From a checkpoint of a small image embedding model: 2.3 epochs.
Rows from block 4 of a small image embedding model, named by matrix and row number. Rows with one number belong to one channel. Each number is 128 + 32 x the weight over its row's rms, rounded and kept within 0 to 255. All counts start at 0. Numbers have three digits each. After the name is the row's rms in percent of the matrix's.
After each channel's rows are labels from the 100 images, of 14976, where the channel reaches its highest value: "strongest on" is what is common among them; "peak on" is the class under the peak. Only what is clearly more common there than usual is listed. The data: drawn small creatures on textured ground.
# convs0: first 3x3 conv, stride 2 (model.blocks.4.convs.0.weight, 128x64x3x3, each kernel summed), inputs 0-63
# convs1: second 3x3 conv (model.blocks.4.convs.1.weight, 128x128x3x3, transposed, each kernel summed), outputs 0-127

convs0.29 111:148107155145097110151093106129077133130113122183119082224136072144132145119108136124117090088109117017084129102163127110134044115091116111146118100122096150122133119099129089139118144152073126
convs1.29 067:142110117131151119123142134146135145129121134113145121129144109128115117130124137128141180104096118152081165078251231229144122117101146129140146122113139107206121164102150185135122148132191149139137061134128120201181113079138164141156148190098129157139102082132139144149159141142156131137140103179088103131118109137165120103137170130176110151159247150141144137123132106103124132124110
strongest on: purple
peak on: body

convs0.106 077:076115119124130157150112141162130143145088156118126199075150104103114126096133085097119136127117136112140027130141124132175074092136109119116115154134120127153077099091181065188070103175140167
convs1.106 065:117136100133108119128130129143123106135101122124127114132127128138123125141144148137172130115129202101146215096127097113101095129086086095113085100134147170140181231109036105149222157155160136218099077137090142077103139091114109139108129085102131109122107126093142135140117149119134113148091157119109079123028112134130080181082141145152167150147072130173168163120127157146131119155154
strongest on: pink; red
peak on: body

convs0.98 117:085136248166107108105141128075116106121151132237152137118092122134066069092187142105139149123097137088114134127104148150133149135137098102121124108131153165154136105099150109126142150112087111
convs1.98 066:141136133146141132114130119133120118137109133124116123150147148122110130111111181154133200122112041168129179086175171255147092123098101117104097192135105157125196158140196055217119138134087162098119126111141090109131097104106132069108123135143124140126133125103162151142153139132102134141116123097184244095087217145129124137135151111123118142120149143100114125143119125129135134138145
strongest on: blue; spider; small
peak on: body

convs0.107 098:123107163111202122125158151088136140158142081128139116192145166153119073085120174127105144058084135132155110130107097155113087149133099199074109146151088161163114155104130086089120118164080172
convs1.107 103:123146124133122114126129130140127083138128137129133136126130128126142102155223173142000179155198082109094151077111115124215115144091096117113107141168171080226137177141108133156147187103127129057110153134155176151145112126117108131116090147135077067114138129146122122159132122165145139119159164116156181105138196136130161155085123128086137113116061118111102101150128127131122117123117
strongest on: small; orange; spider; colour: yellow
peak on: body

convs0.80 098:137105099121087105138168138142086210182068110131130175145087171191149159102156117110140098106161133117153101108146114065101122162138153185132150167099099209111112124117138102120174127101157101
convs1.80 101:127128124137114121134141130138130147122133130133128125125106123115120132115238156079030126125172170143137139134148086148195127115159125134124122129120167174135149175091015118133199157185146104144112129170124133163159138100105147116114140141109147137117129169130127105147092125131137133160076134142126114112153079098149109136121093112110161067127000027124173103108114124128129123139126
strongest on: small; pink; spider; colour: orange
peak on: body

convs0.124 080:096132115141124087095072099080114148088065110188158119131126094161112142130136140115100168109137120122159124117146139166153071116199101139090118168148125139162145009062119140118125112137154133
convs1.124 034:151114097137156151059142105087128144118155141125088135111133118109144135149136207181123130139098075160066046074118127145138181106102132154181123170129137138145134180143144113160129116174173096117086121099131056077075166112137203154154154144121019156132153104112142134100152166088138129123125132133097083133077114111118095096144176078174119129121088197118173161099124126141125127097135
strongest on: orange; small; spider
peak on: body

convs0.33 069:069137144101095117107121113156098136104150169148095136078118087108125154206036144197116117129123105143080142074120152164134111133144085173085112170075129171096144152070127123103113142122139110
convs1.33 040:109131150128114129129123114104126179111103125108116120114089109122084153165131208150124054164151163118137134126187127178079178114209168186169174119120140177178140131078170172171148178156111154124082038082126102163094137139158140162163149132105108129100074135105152126113126121113140147141099170148115121159115085146146097108189122155212084143122211154149118134093158143131119131125138
strongest on: white
peak on: body

convs0.82 098:120134116182133098107124072119207102066130136223109129117151144158127095086112115158125127140086100104138126099164087143128110029194125108129143120135112114110154099096122164101136118181123120
convs1.82 073:135143133133134118133135116117129202129118122124113115114129121115103147114116173081119050142120089136108090076164110175100172128157162158172184202128060232113168174157052115211145096156174067151116141104130117118142141134165147115156136152121106149131136145117145137134129115079124113109095158184098092096131083133117078126252160098139133140120161155131131136103138124108114117137147
strongest on: blue; small; spider
peak on: body

convs0.41 109:148150114125136079117144081154136173138138152125126117078196166095135131084159165164163190147093155060183130093125071127157086187157132135141123157094104168143121165082165094101156102095131139
convs1.41 093:132117108123130126140125125107130155120128128116135100133132126125124132208146113067080105178156132166148059099188163185136145114156134136127146116151204144208190160128132166098193167149092166038138190069179169187130146149127135131160140120118122118135110109130129144113127139111128111126079199129154161109122134109130111138061168125015076134091110152087129109125116116127130128103137
strongest on: brown; small; spider
peak on: body

convs0.30 083:131097119175095130144105087096132078160155129162155152122101126178107146080125143134138139129119124126129136117174108155102044100137098068165157083077087123163158061091138135218151117089147111
convs1.30 052:140121111120135129123143133139129189142136121118125134138138113097119123144133148141141125162117006146113110000179169224122137132122147117111133164131079113155117154209075111134160097133109124112128109073047112100140143101145163128140160096120129125125098115123127133144121117139146125145132109084145066104074158093146068127174136090120111165127171148114136162132121109105125137114183
strongest on: grey
peak on: body

convs0.40 088:114093157151108101144088121062144114106079115117187089102140099178137147099151144077108136150134119108175097102139075083139072071118203103154127102058130100159125105113130136099110114059126133
convs1.40 108:119134134137130132125135127132138105127116145130138129156125133123159110099125121178145158109139135147095146126184119189121130092152131121134112117108099112175213119207126084114175151157172133181036000104015067208248107179125142139144137178115102140119137116117136148132118124138134122119114124192123151090133138139164136153124117147121115137115135131136134110115135127124154146136105
strongest on: blue; spider
peak on: body

convs0.52 077:119141138220119094128136084134120124124181172175150116125053084064100153078133121142104128141146136060155107056153130119140136082131109093095157102121078114077153152172152112122134105136147140
convs1.52 098:108112110120101138133120125151140099127130134132136137173108125155125142132106118067164190113110037113099168071163225211172128109127130113139121173193084179147133141187196120152082103160148176160078170136106146119057095117082092125121071161124122121110125136119117091154095115139124131123104086064147134114063113133137119070140115169169132108123195146150112147181116130127137124126146
strongest on: purple; small; spider
peak on: body

convs0.122 094:108143140163206107159136160114137118087104101202171189104093096139126141086118115098112136117153099124147151152198068175137145132167115119100149132180165102167158152162149109148141123138210131
convs1.122 156:127114116136137123131129125126128122126129132131125121115115116120143123164158117173155171162142041089162062096198103232190138126097119143130132166104001129101186160147076099177156141111184065191146106138099157154121155108125135125126119121136123137112115137127138134145116135117109120120104149091155081097059094155175165138166121149123190128184076085115165184133123128136111127130137
strongest on: small; purple; spider
peak on: body

convs0.50 071:112112026122045118133141086111128119053079112136150154085088132191101165090125126126159154134130148090077128078137111162173155119171124079104122128120134108134129105130169092089112136124106109
convs1.50 062:149149132138148147111126124107109111121154134137115113119126109134139126044117252067069116131136059117084121095149100119094157111131126156169128096193126205094110167132047122140153091183204065121139156106195104176117130165134163144130144146109101158144128161097118120135116124120161140119095153132082145123079075111093126135149132179186108153128170173095118087124125098123120099164123
strongest on: orange; small
peak on: body

convs0.112 099:124110177111100108133089141104161097133105059113123143144204106174123105100153029131093085168113114145092145111078144107159095129154112137130088100168108117171111094070108142118119088178100148
convs1.112 087:121137154109146136156112125132144126108123124127140126132129130110128140165123141143192124135138144143102100096164143120105140119131134149163137159138154134164136139172083100169154131145191091093150105143125146153088111081159151121141168120124128142157151102127144127128142168133113115137130188170147159104158178151126109127207176113209134172088000255113152124100131137123109130111113
strongest on: small; white; spider; colour: black
peak on: body

convs0.117 088:113120116168101113096063129085142097106128108210131251128114110067083124122130113153114157137135083144122152170171085157131165125109135109142157122095098165140151080120136092100090122113133147
convs1.117 053:126134134141128122141132115105132183126124127119126135113122108125113158113114160123138053182134137144148069116164125180049178160199170165204175164092000172096140129084130185174133144156124115136136102110127138142123134150152171135172144082135141127140132148138131139130141138096138122117108146139103086106111057129112107098255176111164125149144133137136142134128126132136123123136140
strongest on: blue; spider; white
peak on: body

convs0.73 078:093088090167100113146169163162135115127110106141118121180124150137075054097075117139135144129130137082104100117107126151120062065137131086130146142075092206148110112050108103087121108152157111
convs1.73 057:146119129137159160147136109148139158113151134125109116104104118142148140148187157104104182144144103144095109093127149119156123159124137178145136120152100179123100172172157169131095106113142099107000116087163162176233149236168147150171167078112132160120129106138125133127117152143127145149115185193111163108153188145102099099184109114186084122092180126114124106108114127110113126143099
strongest on: brown; black
peak on: limb or head

convs0.65 113:100125084086105106089117095150109121108105121110099108030095117086169103136104139083170135144165149151163133187099154173118212093149144119107128078109107133114074153111166144124149127176171115
convs1.65 070:117112129130121126114143115106108110130123129130124163123127129133134123100147154101182061150136126135105076083086026087133127122121108157141151095090094075013136029093104170134163130156174128234037143021139150117079120134109102107143123161108108127122113143150116118116116087124114121149114092117131146095114091106124156134122146159167142142145075154134144098124109139110118107164132
strongest on: grey; orange
peak on: body

convs0.91 114:094132114126137122145229108122147175199167115152106180123131205108150118127104059105097142149141149106146077105134094115131122080117094138100126180159112176143099107078149133168125123154092159
convs1.91 121:125120147127123127137131120124133130123125129130131112168111111137132141131207139036113195139174138133127202122130097137155125118141117126128134141166147114147193131130042123146186187134198113132092055149012199161059131121128117147111129082131151122152119132162135131128120123130130127135054134076156069096127123158095143162153143140074114144084030102121162128121127133139131130127131
strongest on: small; yellow; spider
peak on: body

convs0.43 067:101077125135127130090088126171133111141138136123152125102132136150109111115078124108141148118096132079101110106162092119206129091181157108100106147127160152151164060110206069151179171096097198
convs1.43 052:133124131112130139135128129112134213124122113123123111135126131133113143150115164125160005179147104127127065090142114134091162129122158165189167141091081099160077167146107166159156142149136106095121091127117140125131158169181187191176177122124124122094109112078146116132136112102125109132109191158083100114117055107114076098252142095147101142149171176138167139126127121114142119130124
strongest on: blue; spider
peak on: body

convs0.90 111:128119104151091122133129110158093104082134089068123052100167135100126137174164101100171082091164172110176117198085170130118161092103068118094070105114123152123147137136114127156087142160152097
convs1.90 119:127146127130122131112125134127120120122126129125136124141119126141131134168087128086231167080105105115129156117121138122101123124106113116126126044219184104143088145216148123085118112142177180123161103128130164121018091129131084105138107148137115123153141107133142149135126112157124134141089107046188134155034144119156183153145095140115175173104055183094158176128138139127127128130138
strongest on: teal
peak on: body

convs0.47 082:110160105132098117102173133118110142150148114159157178081168149179142087139101174105128155107137157131143075110119123145178116133245135182060169108121110133155115158122195104106116134091115112
convs1.47 060:150137140127126125138138128126126143130133131124129127115120121126117126134117205102067147164148133128142094118204119184112159156144163146162145166119059174150197182101026055162194153154181048090109140120137134109136125128142136138151133120103103112122134157153135139137123100094117133128098144142067110118150128165105084208249178179072132139150140179126130123134127132109122115128138
strongest on: orange; small; spider
peak on: body

convs0.126 085:150143113155146140164083153156122076104125127122099147126211090194158155137107072140064165140079115132077099116141097154135199095162116108148141143191141116132068127069141137137104138152110148
convs1.126 078:159145132120120151146120142140120156138137125139119142122130129111115125056106137111154140089121198114068186087141100148123137130135128161134132119137132120130170138168064147170194113195230218150015047142117109167121108149114123107119107143123102189148141126120128120097114139100109110102143109193133127126148132135172133164174192138131177174118162202145120114142123133080099112157126
strongest on: pink; spider
peak on: body

convs0.22 097:127151115103105065053048078087205112138083079128155116122128131122136075133105106100136123113127119114078137138114188159161126092163111139130121170117087114156139149146146086140109079129094069
convs1.22 043:149126154116141152111140141108156170138153130140102132103113093123106143170200180146048095152173146050154095077093143109082155121144181139175153104136104061153070099126131178140191130158169150116071173140126135088114139135164177119109118121120135170153152136108155125135150145111201132138151158136149131077098120134130084095209209086107086129103048128161121083115145128125125129151127
strongest on: green; small; spider
peak on: body

convs0.20 098:103109153119121147122111104187110194115133116141147071134113194141121146115102103103104140253120107136132081143078095173127106169078099118128141060174105118152118081128105124153146139140144122
convs1.20 087:125118123132146129164116128143139113133125127129133129145133132121127122155148068108177149159134096119145178097153108181181138141101141114131129169192189136182128137132087143151129136073049183046108136157089125109072129165133147102084149146141129111107108081108130137131143120131132143129101145000202171123065169139154126099089132103066065124108199154121098115136135122135122123117176
strongest on: yellow; spider
peak on: body

convs0.104 098:076093125177167148106137116142106092084111090135112170139134127115108111138150164116123118153107144119111176138112091029140130049079084111094151148110177105127093085136137118117121152119095221
convs1.104 070:123104104132131116132131118138127118127122142131122138140126127125137120142114142114138255141189113125118164163116159112174108143111099109075114189128118161103070122130147107136105104078101161112153055136055090115119115098116102115086124145141103125160111120105119134142134128135130149147147092123152166159018201109141170141091115154066156170146114164103138121128136137092142108125139
strongest on: small; green; yellow; creature: spider
peak on: body

convs0.42 069:130074085153146100098143122100138085073112130092134126113162048170119116083129149123099105118135155086075134103136121102170125090176080136117077139156156140094168058121160136120165174086083089
convs1.42 041:172126141130120142123137089104134134121114126121126138066138123118105155175100181133138106174109158132174137139139124108121136124169118171183144128091134148134135118167098196143173132120131144150110050127118118159123217126204150168178145141104150110156094122123196153100127140049120130105142245131079077145080088042135078094154111146162117175095103175121102142146120129095121125099135
strongest on: blue; spider
peak on: body

convs0.37 077:138128130109128118076145119133010119098140107115124114088100112168184163146044132145094150131113167122083137074143070139118101121171112160126173122138125115129151089143169112090172152074114137
convs1.37 076:107133143120130132058133129130131129136154125126137119112132124127118132154215167124063078194208114130118133100156134130134138139135128159133146154082073133085104073094071085166150107187168133145022067126122119150150090136126134126168123086133154138105111140138125143133139106114142148146144128140104129116135088159131118120164167111121203132124000078128191083111123130129160100122131
strongest on: orange; scaly
peak on: body

convs0.44 109:172089098119128098105111110096142090134103137154125113199110085103139127113087133108079102136180116138112104140135125056130136081129123112116162081096098125013152095199089161106151151137120122
convs1.44 071:127110140129131116100103125134114156130112119124134122133123104116119103102164143115139123089118094139100165127130141209158150110122130118137119108100093106155128109097217158129118141110099115139000077121128135191123128218154124146135116157129130140130117156092134086094132080130107131126120095051141165112042088119171133126165115159219085172074113209139109108142115127123113124128120
strongest on: grey
peak on: body

convs0.3 114:125107104142102121049109122107198128196142088150089152132091143126100115160092132181101130173133161099081127063111134133101097094116123102102127132124139160145109112075132122085147106228093144
convs1.3 083:126123098116117123144124121127117136123111132118130130140115108137128126214128144077145120168153111121085168097083125156145096102110119092078107159146111104105158174158104149130132069130120151111053111185026206101052122194104123134135149102121098137114131129120129131120128137134131140122156031057171114172097024135069134164199087147105141137119150167120107163137133125135122125133163
strongest on: teal; small; spider
peak on: body

convs0.58 081:113126149135114091011187087117124161132094122079096175144126150091170127142094036130104128119101142113127115101155102141143141094133127116135082169159175176108167106118147126151117114071120147
convs1.58 077:121135145135118130117125133134129152127110134110129129129126124105120139139145138128153093115135177110168176116134087159017138140151153100158153088102155105153168120163125157155172148141150164139093082133102138087074160113123175179144137041129123135176122141141150121126113094107118125124104099056170031167055067098098111099166103160131178116145002077127157158150123121133125133116161
strongest on: teal; small
peak on: body

convs0.38 082:081224113133097093064126107144122081077133095121133121080136113121138176230082117175126132153122135103088123117131162167139095100128073079120119145079124118122133191115132134130139119120136122
convs1.38 049:138129124142116139151127125128088141136125135137118128087100086118112136142127204172112063155125128132149122107170132156061208104166186192218164103085136071190048117094178217136157128133155179130110107138144143159126152145152131171160130140122096145107137142121134143138131126133100119145135160145120111185119065156163093134250131110160085117123182112133120105129121130133133129139131
strongest on: teal
peak on: body

convs0.35 070:071103170099123104046120134162135130132135103167119109063119108099145128167128145150140180184090193075128136151131135120133099114179088198114089129147120126138109101122210103116147135094091146
convs1.35 037:104141109152103131116117126128123208116124133130131138132130112107118134194099189124166074167152098125112068085213098182100144140147131192167125172109120103171128106102151152162180130145154095065120083102100131143153100099142129131129123129099137097127122162142135143165120127082178162146158158134166127116155107095091000050146139111147119168109121171121138132113175111075120078107168
strongest on: orange
peak on: body

convs0.55 090:162107089087172136100149159123152096168145117053111113072090109130104083175117150169167119146135174111127114109103102054137173115120107075080182120098102130086099131081146145099117086128176121
convs1.55 120:120136113130130107137130133116128119119118130133125121135125131129132138197183124000114114180238156117142144147122131106177128137133121115121124133129133197124203165076128089122173167148208029046079118125096166140119139187148135133122147141135115114089127144128119117132127112113126114127143137146136160141176122142088134144148080133111076152046078161104093099135121133137120133135130
strongest on: yellow
peak on: body

convs0.84 114:191094171147168147160126156117114172095121083172160073114072188119205104113119121098106129082117124124123074136185164132126188110095153107147131097136142170078150152170115156140098145142100123
convs1.84 133:148118137134123132106130126144132119122131122121129141120121124139128129198127103082156177189137053130153094081178171195144130120119132149158114173150080171132148092061218102123074054108135123161090117129064223182132116109153131123173107108117155115101109182145111136112124129111150116090049200054172114128123115181150125095133154147124127089073129104081118113122128137126127128121133
strongest on: small; purple; spider
peak on: body

convs0.119 094:076107183092103095131114139118163077138143135130163120185175059110098073111143132153114136088093150151085104096118162143132132111120077148119089096129112091064172116044113148157119143162123083
convs1.119 089:133118137137126127143133124150129109125125123139123126140130113145135129136088124135154172109112077134093158055160255205128131130154146124122128072155196168211132210130174126165119132108166127139056092130124067125096142119131125113138129144130149159135177151105143114120121101136119125125190176040117183114078146120102105171155127116157117134160059184100129140128123117114118131139141
strongest on: blue; small; spider
peak on: body

convs0.24 090:132086174116079124125113115119126125131124228095134058124132107092107083101140140113105169072082116127089052111088131176093083124104121080156187090142121088108132139151155130104144155135115103
convs1.24 053:102140142126121123069136136133125127139132124131131114111146144152060129138085151118110124146102085109080117083108070085110188108175137212203160137167143190185172142181085130182138110152146131093086085124080124095148115190185140147223096130116126128099143130120154165103157102087128132111104128112062116107112130111058125224183145137077109150117105138143126121110144127139129131144113
strongest on: brown; striped; snail
peak on: body

convs0.49 073:108145106113119128074158123091118060085126145093110202085129122124133197187107116093136112121103056094098166090147055134145156070122146129137111131138135115151167091161155134108132126090141186
convs1.49 055:122151138121119139099122126138133135122108138118144120118125110140134124136097179166134110183160143125156136155181118161099172128133168159181143098113072212135156109072110155154170135189214093176099105142119101059082098074166142125221129057127126133128122154120144127121144139119114125093111180111123095173082060142112120130245112112096145185159081168117133148112127128129135120148130
strongest on: white
peak on: body